From a checkpoint of a small image denoising model: 48-pixel images.
Rows from block 3, named by matrix and row number. Rows with one number belong to one channel. Each number is 200 + 30 x the weight over its row's rms, rounded and kept within 0 to 999. All counts start at 0. After the name is the row's rms in percent of the matrix's.
# convs0: first 3x3 conv (model.enc.1.1.convs.0.weight, 128x128x3x3, standardized in use), inputs 100-109, a 3x3 kernel for each
# convs1: second 3x3 conv (model.enc.1.1.convs.1.weight, 128x128x3x3, standardized in use, transposed), outputs 100-109, a 3x3 kernel for each
convs0.11,095,216,208,148,212,222,207,200,215,199,220,197,176,143,202,202,193,214,221,176,194,153,212,226,198,182,178,184,188,185,195,221,139,207,225,183,193,190,200,169,191,231,173,191,185,213,250,207,210,216,187,204,155,206,187,203,174,204,173,241,211,235,205,199,234,211,150,225,218,260,195,171,183,203,210,208,233,165,196,216,213,138,171,172,196,252,201,198,196,143,184
convs1.11,077,183,173,154,190,193,183,167,178,167,181,186,213,166,191,222,200,205,206,219,212,198,243,174,180,203,156,207,181,189,195,180,274,240,188,208,206,205,204,244,217,190,223,189,171,218,224,254,232,213,230,228,195,208,203,189,240,164,204,212,189,193,209,192,253,163,179,155,181,166,222,153,185,177,212,140,176,246,191,202,164,169,220,274,226,240,152,159,213,204,202
convs0.12,090,209,156,208,211,130,222,194,196,207,179,161,208,231,184,196,214,165,204,182,160,210,189,160,183,151,158,185,211,202,208,153,233,230,199,205,204,222,207,242,215,214,216,243,188,208,171,203,217,272,156,173,176,179,196,226,183,224,163,205,218,208,240,199,207,189,232,181,233,174,194,208,191,201,207,198,192,241,171,125,202,218,225,237,206,181,168,211,176,207,189
convs1.12,082,198,192,185,185,194,212,222,229,190,230,239,200,210,223,225,195,197,195,191,213,231,165,201,106,181,176,181,222,216,211,227,224,178,232,213,174,173,167,153,191,209,185,183,197,161,177,217,209,201,164,154,199,170,181,183,142,160,187,166,172,207,182,213,172,173,196,223,233,261,167,223,186,190,209,230,225,251,197,206,225,198,202,165,192,199,195,190,201,160,163
convs0.13,104,236,226,243,240,221,183,217,137,184,223,193,183,224,191,219,210,175,176,244,206,191,221,149,199,203,212,256,217,206,194,185,183,250,169,240,232,220,209,207,248,173,200,168,181,211,230,182,189,228,195,239,214,232,208,226,208,231,198,198,230,206,215,179,196,213,191,193,167,161,202,205,224,232,199,195,149,176,167,192,195,231,168,202,210,150,175,228,160,216,284
convs1.13,119,239,260,207,257,240,195,235,228,177,210,184,204,212,200,239,199,197,227,208,194,224,233,181,199,229,209,199,226,242,193,198,212,192,202,193,222,185,174,242,234,215,216,200,197,200,223,214,209,206,211,227,234,214,211,169,161,187,224,218,201,224,222,220,186,224,246,228,225,223,215,205,211,213,193,188,246,165,231,181,181,183,165,162,223,186,238,230,181,189,184
convs0.14,097,198,192,183,184,186,172,226,194,221,207,196,228,192,206,188,220,223,225,210,190,190,228,280,171,204,196,198,218,176,194,241,187,185,191,191,189,189,259,254,152,292,161,200,184,193,181,193,200,225,200,204,167,219,199,192,178,188,154,153,211,174,184,175,226,148,217,182,222,222,222,174,195,200,170,181,211,173,159,248,198,173,205,249,221,156,184,167,185,182,127
convs1.14,101,197,190,194,241,250,241,202,211,212,221,218,197,176,192,167,206,240,206,196,205,174,194,162,174,163,218,186,193,193,203,192,205,159,157,212,211,222,209,218,193,56,186,193,149,154,204,210,222,155,247,245,214,206,245,186,171,181,180,204,205,167,191,214,146,204,164,201,159,213,191,220,191,207,204,168,219,198,209,189,157,191,188,256,246,187,162,168,195,153,216
convs0.15,101,218,211,206,235,176,205,216,214,179,206,239,169,199,223,204,227,213,211,180,157,192,219,187,166,174,163,164,204,205,216,203,218,183,151,182,203,222,176,203,171,194,195,189,186,189,230,169,231,266,200,262,221,182,191,212,212,220,181,172,222,174,190,219,184,151,214,155,200,184,210,207,199,200,301,193,184,208,251,195,209,207,222,243,166,87,142,167,237,172,218
convs1.15,101,180,195,184,193,221,166,170,176,228,209,236,203,216,210,224,190,204,221,170,242,178,146,272,175,214,152,235,194,186,197,211,186,234,148,185,205,195,194,210,229,236,222,208,204,200,226,207,199,216,227,198,169,176,188,220,241,166,178,283,187,146,195,211,202,187,198,189,212,196,178,221,220,223,213,228,166,253,197,226,122,241,216,228,170,243,220,276,267,127,168
convs0.16,099,211,205,235,242,278,247,200,241,164,165,191,160,199,234,209,188,188,204,171,190,174,172,173,190,183,218,222,219,180,217,172,123,228,225,193,234,141,174,193,252,190,173,187,180,194,205,170,186,138,115,189,191,198,239,234,202,188,275,218,216,209,195,182,239,252,190,203,172,180,194,192,185,220,209,175,221,207,189,171,194,218,153,221,222,216,184,129,153,190,109
convs1.16,096,174,222,179,183,188,219,176,194,183,187,249,184,173,206,166,194,184,180,186,162,214,184,155,158,186,199,198,185,195,203,204,152,200,201,182,208,205,222,224,227,138,138,198,221,254,216,183,182,200,180,252,198,201,212,214,200,231,213,49,141,235,239,216,203,202,179,187,185,214,197,204,174,216,214,205,184,237,207,184,252,192,230,174,222,259,150,133,179,168,190
convs0.17,093,213,200,203,214,171,194,221,134,174,182,223,189,197,258,195,225,277,236,201,231,200,241,191,218,208,240,217,203,186,181,187,159,166,188,191,202,210,237,192,181,197,217,159,115,158,160,232,202,205,177,202,217,184,252,167,189,179,152,167,161,194,90,169,191,182,195,215,242,211,215,234,257,184,219,234,196,211,240,224,190,187,207,201,179,180,131,167,173,196,195
convs1.17,102,196,244,175,241,264,253,197,184,200,194,177,207,216,207,216,227,224,215,208,214,220,234,162,207,216,178,247,204,193,173,248,267,227,227,179,211,229,256,231,206,240,208,197,188,196,154,137,215,181,186,187,216,228,204,246,290,236,223,332,242,233,218,227,221,203,205,254,138,194,187,181,189,189,249,159,225,168,162,203,199,220,222,243,193,197,266,222,205,213,194
convs0.18,104,217,222,231,150,327,195,205,218,230,198,190,191,231,217,196,215,198,190,197,165,192,228,38,193,187,223,192,218,218,219,223,170,230,190,224,195,195,180,209,171,204,163,216,229,229,191,221,208,183,159,171,200,231,206,197,209,212,213,62,189,192,218,177,189,239,209,210,210,167,230,194,199,185,202,213,235,209,198,232,218,219,198,170,239,295,190,218,228,175,167
convs1.18,103,186,202,198,190,183,276,205,200,201,199,162,176,173,241,172,203,211,220,184,181,195,184,109,217,199,178,197,200,170,192,204,307,176,188,223,211,190,203,192,212,108,242,179,207,189,208,227,199,194,260,228,199,199,238,206,169,198,274,298,226,212,218,240,187,229,160,201,242,191,198,194,193,189,203,219,202,216,222,218,183,227,234,217,195,212,224,159,212,218,217
convs0.19,121,225,228,194,178,165,206,202,335,207,187,198,197,155,165,171,213,180,189,198,223,205,153,145,202,156,113,171,206,176,219,207,200,220,167,211,196,212,193,209,199,255,194,211,124,202,203,209,192,257,167,201,240,224,215,181,210,206,216,221,208,191,194,213,201,197,226,174,192,198,173,192,160,172,176,190,301,192,193,235,164,198,177,195,204,133,210,223,277,147,188
convs1.19,123,188,92,202,211,220,210,215,192,190,199,189,220,225,209,172,207,198,210,236,218,262,184,230,176,225,181,216,173,232,217,190,234,209,206,208,172,214,205,181,197,179,165,217,225,224,231,256,230,170,195,216,198,203,203,216,199,194,187,231,222,187,192,190,219,180,162,181,169,164,195,222,194,210,227,273,231,194,170,198,198,182,180,243,189,167,204,258,199,194,213
convs0.20,093,228,237,179,161,131,194,175,191,172,234,255,200,242,212,187,256,198,193,198,201,194,224,234,225,201,224,201,224,193,205,230,223,172,176,167,183,160,183,182,142,222,191,189,164,201,171,178,190,278,210,228,180,234,217,200,218,207,220,209,216,200,187,200,224,170,191,275,258,183,186,180,189,249,203,208,240,209,212,239,237,215,192,197,175,131,212,214,250,199,234
convs1.20,099,201,169,170,216,280,223,195,192,206,183,180,203,187,169,164,179,167,173,222,190,218,191,239,247,190,228,209,219,229,222,210,211,253,214,181,191,212,211,187,214,161,207,195,193,216,204,184,209,218,258,160,202,232,222,185,199,192,193,130,149,198,159,189,204,204,229,225,137,162,198,161,224,215,187,181,190,213,224,182,241,213,194,204,188,176,188,212,200,227,194
convs0.21,087,212,252,192,142,202,206,211,171,220,166,189,205,223,234,199,151,193,207,190,203,243,233,236,195,210,188,205,163,188,195,178,186,222,163,179,182,249,231,227,269,186,184,232,234,206,183,168,154,186,198,209,219,167,161,200,191,204,241,144,210,176,197,188,206,183,182,219,217,190,217,200,188,181,210,219,154,161,197,221,191,110,202,206,188,180,125,145,165,153,161
convs1.21,079,185,219,185,209,225,266,183,141,209,212,198,184,175,189,147,163,191,230,211,221,207,182,200,172,180,206,235,171,202,217,161,215,247,143,233,231,212,190,195,187,213,138,174,218,219,230,109,146,201,154,192,173,244,191,239,230,264,174,258,214,160,211,164,192,182,187,160,149,225,188,197,192,200,211,224,200,254,214,194,192,140,193,232,215,222,243,208,177,192,206
convs0.22,093,187,146,203,164,177,212,210,169,224,159,229,168,211,180,139,192,221,171,180,183,199,192,249,169,190,219,229,178,236,189,240,165,156,185,156,189,240,193,196,137,370,220,219,191,220,204,158,244,257,191,190,224,192,211,184,223,212,232,284,225,203,245,195,194,169,175,225,183,251,205,186,204,197,210,194,244,322,225,217,293,183,209,225,194,185,141,237,133,193,176
convs1.22,101,186,220,202,189,217,201,206,242,184,251,191,219,213,152,158,232,163,233,220,153,204,225,184,208,208,255,193,248,266,235,278,235,202,202,170,209,218,211,174,172,144,232,216,193,220,176,213,207,177,159,189,178,216,168,169,161,179,220,137,204,128,162,183,169,245,186,210,198,207,184,198,196,237,255,219,234,213,218,222,231,166,154,190,179,150,195,123,217,144,233
convs0.23,099,149,170,186,231,267,210,216,197,192,189,205,208,237,247,189,215,205,205,190,256,182,175,158,164,212,194,208,188,190,195,173,191,168,181,157,213,188,159,184,164,149,205,232,193,204,253,208,221,204,247,193,245,174,214,193,244,159,195,212,210,175,210,228,198,213,195,247,207,221,198,219,221,187,200,205,185,190,199,157,190,231,198,214,206,260,142,180,154,149,185
convs1.23,107,197,136,193,190,222,235,211,167,198,215,195,196,190,152,152,184,176,238,204,273,189,187,187,159,224,176,221,180,200,177,216,162,243,211,209,240,193,191,201,201,196,254,198,242,223,200,199,205,208,179,196,180,178,157,185,227,199,173,200,174,210,164,186,188,184,218,182,151,190,209,216,188,216,205,207,230,288,217,204,206,232,174,210,209,199,105,216,212,236,242
convs0.24,089,222,229,227,228,198,233,228,217,210,196,224,215,213,200,180,193,221,202,205,223,223,193,110,180,162,171,187,193,221,193,192,188,175,181,209,200,225,202,193,231,195,213,205,208,181,207,205,196,234,185,222,228,202,211,175,217,213,213,139,195,175,179,178,192,212,207,217,156,176,210,234,217,200,142,184,188,178,189,224,256,258,158,223,165,188,183,211,204,118,198
convs1.24,083,197,184,193,226,162,185,185,139,225,230,251,203,168,205,162,210,195,176,205,201,207,243,199,174,188,147,169,192,167,183,224,188,147,194,196,170,199,201,200,193,214,213,159,196,190,236,227,175,213,222,186,195,177,211,217,202,212,232,206,172,158,167,183,175,102,183,175,189,138,187,187,244,209,226,193,212,206,215,223,234,178,208,240,170,234,240,235,195,164,229
convs0.25,099,233,207,193,207,176,202,203,185,197,182,229,234,243,304,200,202,231,177,189,189,224,226,196,180,217,176,180,204,201,201,210,226,221,175,208,172,273,227,216,195,212,157,157,154,174,215,212,186,201,118,158,167,200,222,226,230,200,192,224,180,179,188,220,186,211,160,181,129,138,171,178,191,207,208,164,199,152,170,153,175,179,198,190,162,210,215,184,155,198,144
convs1.25,080,190,194,195,207,185,140,191,161,223,226,182,223,205,162,202,187,204,217,215,210,176,183,163,199,225,241,237,168,172,195,171,207,219,187,150,233,196,223,177,226,234,195,170,158,122,164,194,210,175,242,207,155,188,260,170,182,185,194,145,181,190,152,160,190,152,182,247,279,157,228,206,201,192,166,210,221,163,169,249,141,184,192,143,176,179,176,176,191,197,191
convs0.26,122,212,185,176,197,170,163,199,159,208,204,228,188,188,310,232,194,184,204,216,203,211,199,243,212,206,212,207,196,215,235,208,235,236,201,215,194,231,185,216,210,214,191,189,181,197,190,240,195,182,206,169,176,187,222,172,188,157,174,200,230,181,192,169,197,222,251,191,191,187,198,217,219,206,178,199,190,239,202,190,169,169,223,215,203,214,297,203,189,176,254
convs1.26,124,221,209,199,217,216,209,211,197,199,183,180,207,179,145,190,203,169,179,198,191,223,180,239,182,137,240,195,220,193,178,160,163,184,185,192,192,212,218,208,206,149,199,191,179,194,201,172,190,176,235,167,215,167,182,193,195,199,166,158,214,224,206,179,221,218,214,236,239,215,206,191,218,180,207,190,215,209,199,237,219,163,232,190,166,186,261,176,155,262,199
convs0.27,084,181,212,171,204,169,182,176,182,159,210,162,211,258,170,223,210,206,199,220,218,165,216,163,156,198,183,207,203,244,162,207,195,202,181,201,186,171,192,136,179,201,172,192,206,197,195,215,184,145,220,150,181,192,195,167,233,212,195,218,189,240,222,222,180,161,203,202,211,203,193,184,216,168,201,166,263,190,178,200,211,212,196,152,214,242,211,221,173,179,199
convs1.27,083,186,209,190,232,154,229,195,132,191,198,201,201,201,260,156,173,209,198,205,198,183,257,188,176,148,168,172,191,195,193,214,174,193,217,167,180,214,184,186,188,140,160,198,185,192,200,203,189,199,172,214,177,132,226,193,217,173,213,196,211,210,135,193,166,215,180,166,194,205,228,214,196,228,186,208,225,175,187,198,214,182,184,192,213,181,198,230,194,265,236
convs0.28,101,227,181,208,221,176,178,182,240,186,205,169,184,221,226,239,196,254,222,194,195,188,193,221,189,167,202,213,194,198,203,181,138,183,201,200,214,228,230,189,195,197,205,192,185,183,232,204,218,244,354,288,209,206,173,229,209,181,194,115,183,162,218,186,167,210,184,180,223,222,228,189,213,203,181,188,195,242,186,206,179,198,205,187,195,148,148,156,198,234,169
convs1.28,104,174,169,196,181,161,178,176,190,209,201,208,204,238,263,270,215,221,204,177,201,208,203,200,223,198,178,182,214,216,221,190,193,196,158,195,210,202,170,190,240,183,218,228,204,202,170,177,120,211,226,159,166,195,198,178,185,188,197,196,197,189,188,161,220,217,202,156,157,166,216,187,224,185,154,185,256,258,241,170,180,188,238,195,224,217,234,260,212,206,192